From a checkpoint of a small image classifier: 2.05M parameters, 21200 steps.
Rows from block 5 of a small image classifier, named by matrix and row number. Rows with one number belong to one channel. Each number is 128 + 32 x the weight over its row's rms, rounded and kept within 0 to 255. All counts start at 0. Numbers have three digits each.
After each channel's rows are labels from the 100 images, of 14848, where the channel reaches its highest value: "strongest on" is what is common among them; "lies over" is the class under the peak. Only what is clearly more common there than usual is listed. The data: made-up road signs on poles. In brackets: how many of the 100, against the usual share in percent.
# convs1: 3x3 conv (model.blocks.5.convs.1.weight, 64x64x3x3, each kernel summed), inputs 0-63
# convs2: expand pointwise conv (model.blocks.5.convs.2.weight, 256x64x1x1, transposed), outputs 0-63

convs1.34:126115115087106113065121104118072097115109058109155082088083086088128090125096094074112108079136116083100077073123091081082111121114120130094143123146115149101093110075116143118067099119095116
convs2.34:155092108124121089137133137098088124023109050106051201130054091154103138098098063062101080080114146052107092109135089110145106132081101105179131101100125124141145130116116102114144126105097083
strongest on: 90 (39 vs 3.6); 20 (26 vs 3.8)
lies over: face (97 vs 23.2)

convs1.36:087109098130092117153127133146126055091102074096121130067043110130115076106103127107113130144124105109112084136114101124144105129113124059072093109146109065080071059097160130135128106120108125
convs2.36:119156124110130094113158167082128095089086080059087070145098128129125064101105087103170062158147094119126101104117114138139045143146083077115090112108166168154131135119097113134120151142111094
strongest on: ! (46 vs 3.3); square sign (43 vs 20.4)
lies over: face (80 vs 23.2)

convs1.54:076152072058089156117151106142140090134130163179068115127152157115081172086128062111081130109117150155162107144164102128099076097111099104163108171148140119105141144153075172102129123101107071
convs2.54:150114134121147113118167147129144128098148136135095108173112176124084119110103171088094111055070116101167189197132100104077131174116119224105142120122130186180122098097173190123136068130105129
strongest on: % (38 vs 3.7)
lies over: face (65 vs 23.2); symbol (33 vs 2.2)

convs1.31:113165151085076134076091128096121118122113146094121089193110100138148166115185135107192077110094163169193121108153139115070138131126189125108057136107093122158135074084103120132165130125127127
convs2.31:130135131197095101157175131139133128117120119114189116100121111106100090154148090071086152102091104076128112089113088081140084079156135138119133152173120159131172102144121104096129135143075118
strongest on: & (51 vs 3.6)
lies over: face (52 vs 23.2); symbol (47 vs 2.2)

convs1.10:196102134116141126090082111134166081164102075113168181112097090101140132089136133136104061104127126096155139166074088134163101076178131096104095092116146105087074105078168155119120130094146102
convs2.10:122199134106177131114130120131205125113131138113075131098123119126179162127087122101104138107108122116098136140075128088196138107108161107128054196104166108140125103124087099111199187105137108
strongest on: ring (34 vs 3.6)
lies over: face (61 vs 23.2); symbol (39 vs 2.2)

convs1.20:179205129082212113063137172124147084107142114135175084163102106122185135082168180116142143138110148136111124083111111126126182139158127138117099163138077147096092145090168120116142129162132156
convs2.20:099145112086119127092160147085078102118133114147053068130104143142076105153126098088137116147110119123040078083120115138111141122102133037084098094085135172142103118133118091084119064116081074
strongest on: P (26 vs 3.4)
lies over: face (92 vs 23.2)

convs1.58:114121143118118144098139085117134091050145093180105071139171132091172121105095155155162109107169113128116134081136136124123163203120150197141142107103144099105175110197068148085122123166114092
convs2.58:140125138148062170127114122158114123148144209100105143146154144146116070134149158086148194191116152151124082145152130140121142128185115127094189155134135135102167149189134101158102125097105182
strongest on: arrow up (48 vs 3.4)
lies over: face (95 vs 23.2)

convs1.45:093155096123169129161117128084070140106088084166124064196146122111102140119072142105129061095144116173148116128152125162074070153065134090114088122139114073148118163151090126129107102163128099
convs2.45:193119102150178088159197146126104145147109140095120152167182128141124109082145174049103154125073097102110017088130098125115162129143093048085072137127140099097081169148103168107143072104124102
strongest on: P (52 vs 3.4)
lies over: face (91 vs 23.2)

convs1.49:126061102078155101152045146106163147144115163113129173156162163120150170150106127119181115158143134118077129134107097110109103116117076069127065117131144113124136076135099095063103080075136102
convs2.49:149116111147145124145121121143118140115173088141108102174106141122154131105107089108112133173127153102117097124114123122149137106091142127143122185124128143166122117098184122128100054109155134
strongest on: ring (72 vs 3.6)
lies over: face (56 vs 23.2); symbol (44 vs 2.2)